A small contrastive image-text model, trained from scratch: nadamw at rate 0.0014, trained on rendered scenes of coloured solids on a plain floor.
Rows from block 11 of the image encoder of a small contrastive image-text model, named by matrix and row number. Rows with one number belong to one neuron. Each number is 128 + 32 x the weight over its row's rms, rounded and kept within 0 to 255. All counts start at 0.
Before each neuron's rows are labels from the 100 images, of 14848, where the neuron reaches its highest value: "peak at" is the part of the image that holds the peak. Only what is clearly more common there than usual is listed. The data: rendered scenes of coloured solids on a plain floor. In brackets: how many of the 100.
# fc1: MLP up (encoder.blocks.11.mlp.fc1.weight, 640x160), inputs 80-159
# fc2: MLP down (encoder.blocks.11.mlp.fc2.weight, 160x640, transposed), outputs 80-159

peak at: centre (29)
fc1.31 [128 100 184  70 128 128 128 102 128 128 128 128 118  87 128 128 128 128  69 128 161 142 162  81 128 128 128 141 128 128 160 169 128  99 142 130 128 128  87 116 128 100 136  96 128 128 105 145 158 175 128 128 128 128 128 128 114 128 128 128 128 155 149 224 128 206  93 128 167 116 146 128 128  89  25 128 128  51 128 128]
fc2.31 [128 128  24 196 128  70  95 128 105 141 167 103  74 117 128 128 122 128 138 128 128 120 111 128 128 128 115  80 128 128 128  40 128 128 128 128 128 128 128 128  98 128 128 128  76 224 128 111 128 128  62  91 151 151 128 128 128 128 128  61 166 128 128 128  80 128 128 128  96 128 100 128 128 128 217 128 128 128 128 149]

peak at: middle right (44)
fc1.373 [175  45  89 128 128 122 128 128 128 134 120 167 119 128  97 128  39 128 138 177 128 155 155 188 128 128 157 145 128 101 157 140 167 128 128 100 128 128 128 128 128 128 128 128 110  49 128 128 128 128 137 128  46 128 128 128 128  97  75 195 103 128 128 163 128 128 128 128 102 167 188 128 128 153 129 105  97 128  84  29]
fc2.373 [128 209 128 148 161 252 137 128  87 163 135 128 128 128 128 130 128 128 130  82 128 128 128 170 128 128 115 128 128 128  75 128 128 128 140 147 128 128 128 121 183 128 123 131 216  82 128 128 128 128 155 128 146 128  88  60 128 128 128  91 128 160  81  84 128 128 128 156 152  73 128 166 128 128  94  91 128 165 113 128]

peak at: middle right (43)
fc1.361 [194 128 137 128 128 154 201 139 239 128 128 128 128 111 128 128 128 145 176 128 207 128 141 128 128 193  92 128 128 128 128 128 128 128 129 170 128 128 111 128 128 128 176  89 128  57 128 128 245 123 128 128 107 137 163  86 128 128 128 128 128  49 128 128 171 128 128  95 148 128 128  18 175 128 128 128 128 184  41 128]
fc2.361 [128 128 128 123 128 128 128 177 127 128 128 104 128 128 128  95 128 147 204 128 154 128 128 128 185 128 168 190 197 128 131 128 128  52 128 128 128 128 128 128 128 128 128 128 255 128 128  12 112 128 128 127 128 128  97 255 128 128 128 128 128 128 128 103 161 128 128 210  95 128 117 174 128 128  25 100 128 128 167 128]

peak at: middle left (28)
fc1.45 [128 103 128  41 145  66 108  43 128 151 128 161  75  76 154 128 128 128 121 180 105 124 128 142 128 128 175 128 128 128 182 152 104 128 128 128 148  77 128 128  97 128 128 126  50 128 176 134 128 128 117 128 128  77 128 150 128  70 128 159 128 128 128 145  49 168 128 128 141 180 128 128 128  62 128  70 128 128 128 128]
fc2.45 [180 128 128 151 128 128 128 139 128 128  45 164 132 181 165  44 232 128 128 128 128 130  59 128 128 128 128 128 125 103 128 128 128 128 128  92 128 168 128 128 140  93 128 128 128 128 128 206 128 198 128  89 128 145 128  85 128 128 128 128 176  71  83 128 189 128 128 173  83 219 128 128 191 136 164 160 145 125  83 110]

peak at: middle left (35)
fc1.114 [150  98 128 128 128 156 128 128 187  60  97  94 211 108  95  96 196 128 128 100 128 130  88 128  86  79 112 148 128 128 155 128 128 128 128 135 150 128  71 166 109 128 172 128 134 128 128 128 184 166 128 242 171  55  81  78 128 107 176  82 163  53 128 140 160 128 128 133 128 194 101 158 202  97  91 201  99 128 128 152]
fc2.114 [128 137 133 144 173 109  73 137  85 199 114 128  29 171 128 206  67 111 128 178 111 160 141 131 128 128 120 128  86 138 128 128 128 146 113 128 128  59 146 129 141 128 119 128 128 181 128  86 101 155  72  55 106 188 128 141 128 146 129 174 128 188 128 149  88 158 128 122  71  42 155 128  70 128 172  71  97 135 128 113]

peak at: middle right (62)
fc1.136 [166 128 128  16 128  46 128 198 128  70 109 128 122 147 128 149 128 166 128 128 128 128 128  71 128 128 128 128 128 128 128 175 157 117 128 102 180 128 128 128 140 128 128 128 128 128  98 182 128  72 125 128  78 128 128  49 128 128 128 104  97 128 128 165 172 108 128 122 128 128 166 128 128  83 128 128 128  90 196 128]
fc2.136 [128 157 102 128 128 128 128 128 128 128   0 125  95 248 128 126 128  17  69 128 128 128 128 216 194 128 128 121  69 125 128  65 128  90 128 128 154 142 128 128  75  79 128 128 128 128 151 128 128 128  36 128 128 144 128 194 128 128 159 111 128 143 128 128 128 128 164 128 131 128  71 127 172 161 195 118 128 133 120 128]

peak at: middle right (33); top right (28)
fc1.632 [195 128 128 128 128 197 171 128 128  45 128  83 182 128 128 128 191 128 154  74 161 162 128  96 128 128 128 128 128 176 128 128 128 138 128 128 128 161 148 128 107 128  99 128 107  69 128 140  62 128 128 136 128 128 128 100 199 128  60 128 160 128  97 128 128 158 116 128  79 128 141 128 128 128 151 128 128 108 128 128]
fc2.632 [ 78 142 139 126 128 155  84 128  91 128 128 176 128 128 128 128 100 128 128 128 128 128  95 143 195 128 128 128 171 128 145 128 128 128 148 128 128 142 128 172 128 128 132 151 100 160 143 184 184 128 128 128 128 208 128 124 128 167 143 158  51  20 128 128 128  88 128 184 128  92  96 128 128 107 128 168 128  81 128 176]

peak at: bottom left (31); middle left (30)
fc1.392 [139 128 128 113 128 105 128 116 128 128 128 193 138 128 140 144 128 128 128 128 128 128 128 191 106 202 128 128 128 185 132 128  40 128 128 128 165 128  55 128  86 128 213 116  56 137 128 139 128 128 167 128  90  76 151 128 128 128 128 128 128 128 104 128 128 128 128 112 164 128 103 128  91 128 128 128  63 128 128 128]
fc2.392 [125 128 128  88 128 128 128 128 156 154 176 128 173 128 162 128 142 128 172 152 128 175  99  68  50  11 128 145 128 128 168 128 147 231 128 128 104 128 128 128 128 128 128 128 128 128 162 128 128 128 128 132   5 153 128 128 128 128 128 128 103 128  68 128  82 109 131 128 128 128 128 128 103 128 128 128 128 126 128 151]

peak at: bottom left (36)
fc1.504 [128 128 155 128 123  97  45 128 128 128 128 128 128 128  77 128 128 207 128 148 128 128 128 128 128 128 102 201 128  80 128 128 128 128 134 147 128  37 128 128 128  82 128 237 150 172 149 128 128  95 128 128 164 128 191 212 128 128 128 128 128 128  69 128 128 128 106  77 119 128 128 128  98 128 128 128 154 128 125 128]
fc2.504 [128  69 128 128 128 128 218 174 128  79 209 128 128 128 128  69 106 128 128 128 128 128 128 128 135 167 146 114 109 128 128 128 128 128 119 124  56 128  83  65 128 153 180 128 128  62 128  95 128 128 146 128 142 128 128 128 128 128 128 156 128 128 128  94 128 128 128 105 184 128  81  53 123 128 128 128 159 128 128 128]

peak at: middle right (31)
fc1.235 [200  24 128  86 188 174 154 128 182 128 123 124 181 128 128 128 175 128 128 108 128 128 128 159  55 128 128 128 171 128 143 174 128 128 125  37 115 128 128 128  85  95  43 147 128 128 162 128 128  51 125 173 128 128  54 128 205 128 128 125  68 107 144 166 128 128 163 128  85 128 128 103  83 128 171 128 128 112  99  63]
fc2.235 [128 128 128 128 128 177 166 128 128 128  86 128 175 128 128 128  90 164 128 128 128 108 128 188 115 128 128 128 128 128 128  68 128 128 133 128   9 132 128 170 128 128 128 128 128 128  68 128 128 128 128 128  52 128 116 128 128 128 128  86 233  96 128 128 128 128 195 128 128 128 159 116 128 126  33 128 128 128 114 148]

peak at: bottom left (43)
fc1.351 [110 130 168 128 100  90  41 128 168 148 128 142 146 128 128  95 128 212 128 128 128 128 128 128  84 149 128 247 142  76 166 128 128 128 128 128 157  40 128 176 128  74 128 128 128 205 159 128  51 128 207 128 128 128 189 128  90 128 128 128 128 106 112 128 128 128  80 128 128 128 128 128 129  79 128 128 143 128 128 128]
fc2.351 [128 103 165 128 128 117 128 128 128 128 140 128 172 128 128  86 128 128 128 128 128 128 128 143 128 128 128 128  87 143 195 223 152 143 140 112 128 128 128 128  93 128 128 128 128  40 128 128 128 128 128 128 128 132 128  97 128 128  47 159 180 135 128 128 128 130 128  45 128 202 128 128 128 128 128 128 158 157 128 128]

peak at: bottom left (29)
fc1.16 [128  73 156 118 128 128 187  62 146 128 128 111 158 128 178 118 165 128 128 194 128 200 128 146 128 109 128  87  87 128 161 128 128 128 128 128 157  58  38 128 128  95 152 152 142 118 179 108 154 164 170 128  97  68  65 128 128  47 128 128 189 128 128 178 128 179 128 128 103 203 139 128 128 128 128 121 110  86  99 128]
fc2.16 [139  65 218 125 105 103 128 111 165 141 106 113 128 128 128 116  99 150 128 178 128 167 128 162 128 128 207 158 128 111 188 157 129 197  81 165 110  64  71 193  66  89 126 128 106 128 128 109 166 128 128 207 128 128 128 128 145 103 128 167 164  81  94 172 137 128 128  89 140 172 157 101 128  80 127 151 128 128 125 138]

peak at: middle right (27)
fc1.12 [128  79 128 116  99 128 119 130 179 128 128 128 128 104 128 170 128  57 215 128 141 150  79 128 128  82 128 112 128 129 128 128 194 128 128 128 128 128 128 128 128 128 128 121 128 128 208  88 128  92 177 128 105 128  87 128 120 128 128 128 184 128  10 127 198 128 128  95  78 128 128 164 161  88 128 185  92 126  38 128]
fc2.12 [192 128 134 128 128 128 131  68 162 128 123 128 185 120  86 128 110  51 129 142 133 128 128 139 128  88 128 128 128 118 159 167 128 166  66 128 115 128 140 131  82  76 128 128 128 128 163 128 128 149 128 163 120 128  56  86 124 128 158 128 137  88 128 183 204 120  78  49 129 216 136  70 128 128  83 128 125 157  75  85]

peak at: middle right (41)
fc1.51 [128 104 155 113 128 128 128 153 152  56 128 128  94 128 128 203 128 128 128 123 112 142 128 128  85 128 128 128 128 200 159 128 140 153 128 128 122 128 128 128 128 128 128 128  36  82 108 128  64   6 163 143  55 128 128 128 128 124  94 128 123 128 162 128 128 132 128 152 128 128 197 153 128 128 128 165 194  59 146 128]
fc2.51 [128 169 120 168 128 150 109 128 128 128   0 156 120 128 128 128 130 128  65 128 128 128 128 128 140 140 104 128  25 128 128 128  65 106 128 145 167  57 128 128 128 117 134 181 123 204 148 128 128 198 128 128 132 128 114 128 128 146 253 108 128 106 128 128 101 170 128 116 100 130 107 149 129  99 128 125  57 128 170 190]

peak at: middle left (37)
fc1.72 [143 109 204 128 142 158 128 128 128 128 128 128 224 128 128 133 173 106 128  87 228 106 128 128 102 152 108 187  93 119 128 128  67 128 128 143 128  94  83 128 121 128 173 172 128 154 143 128 159 176 152 128 128  45  90 128 128  49 128 128 165  72 128 128 128 128 128 128 136 157 128 128 128 128 128 128  26 128 113 160]
fc2.72 [128 149 128 128 167 209  57  95 136 167 128 128  60 128 128 185  90 168 130 187  98 194 117 168 128 166 140 138  74 110 100 142 128 201 128 151 151 105 133 128 148 128 128 128 169 128 135 128  52 161 102  27 128 143  98  56 128 141 101 159 128 128 169 128 105 113 147 128  80 111 167 128  71  62 128  56 128 113 135 128]

peak at: middle left (30)
fc1.548 [128 128 128 134 128  82 148 128 128 175  67 128 128 128 155 105 128 128 128 128 206 128  45 189 156 128 158 178 128 107 128  95  55 158 157 139 191 128 121 194  60  47 176 129 130 128 132 128 151 128 128 227 116 141 182 128 128 177 183 107 130  91 128 156  89 101 129 154 128 159 120 157 128 128 128 146  89 128 128 154]
fc2.548 [134 128 139 128 151 128 112 128 128 118 131 128 128 128 128 140 128 154 156 173  48 128 166  90 128  78 128  90 155 128 156 128 170 128 152  92 136 170 177 128 169 187 125  91 128  96 128 128 128  18 104 128 128 128 128 128 139 196 128 128 128  66 128 128 128 133 110 108 126 128 176 104 119  93 128 165 128 123 145 112]

peak at: bottom left (42)
fc1.350 [146 128 128 127  98 128 128 128 128 128  41 163 128 186  61  70 128 163 128 128 106  68 128 140  87 128  95 128 165 144 128 144 146 110 128 128 198 128 179 145 131 128 128 128  69 163 158  73 128 128 130 128 128  96 100 149 143 168  50 128 128 128 128 179 128 128 128  78 128 132 169 128 128 119 128 223 128 187 126 128]
fc2.350 [124 128 128 128 193 128 128  45 128 226  94 128  70  49 128 185 127 128 128 128 128 186 128 128 128 128 128  83 128 128 114 128 128 109 128 148   0  92 128  89 118 128 128 121 128 157 107 128 236 128 128 174 169 198 128 128 128 128 188  99 178 132 128 128 133 128 128 128 128 128 165 170 104 128 111 128 186 128 128 105]

peak at: middle left (29); top left (29)
fc1.92 [128 128 128 128 209 128 108 160 128 133 128  91 128 128 106 128 128 201 214 190 141 128 114 154 128 128 116 128 128 128 128 144 128 211 128 128 128 128 156 195 128  52 118 128 128 139 128  18 128 128 128 157 128 128 101 128 128 128  95 180 188  91  92 128 128  60 121 132  82 165 128 128 128 128 120 128 128 128 128 128]
fc2.92 [128  21 169 128 128 128 208 213 130 128  96 101 128 100 128  60   6 128 128 128 128 128 128 191 128 128 128 128 166  76  81 128 128 128 128 128  84 128 190 128 128 108 128 184 128 128 128 128 184  86 112 128 165 177  97 144 134 128 128 114 128 122 128 107 128 128 128 122 144 128 170 124 121 131 128 195 128 184 128 128]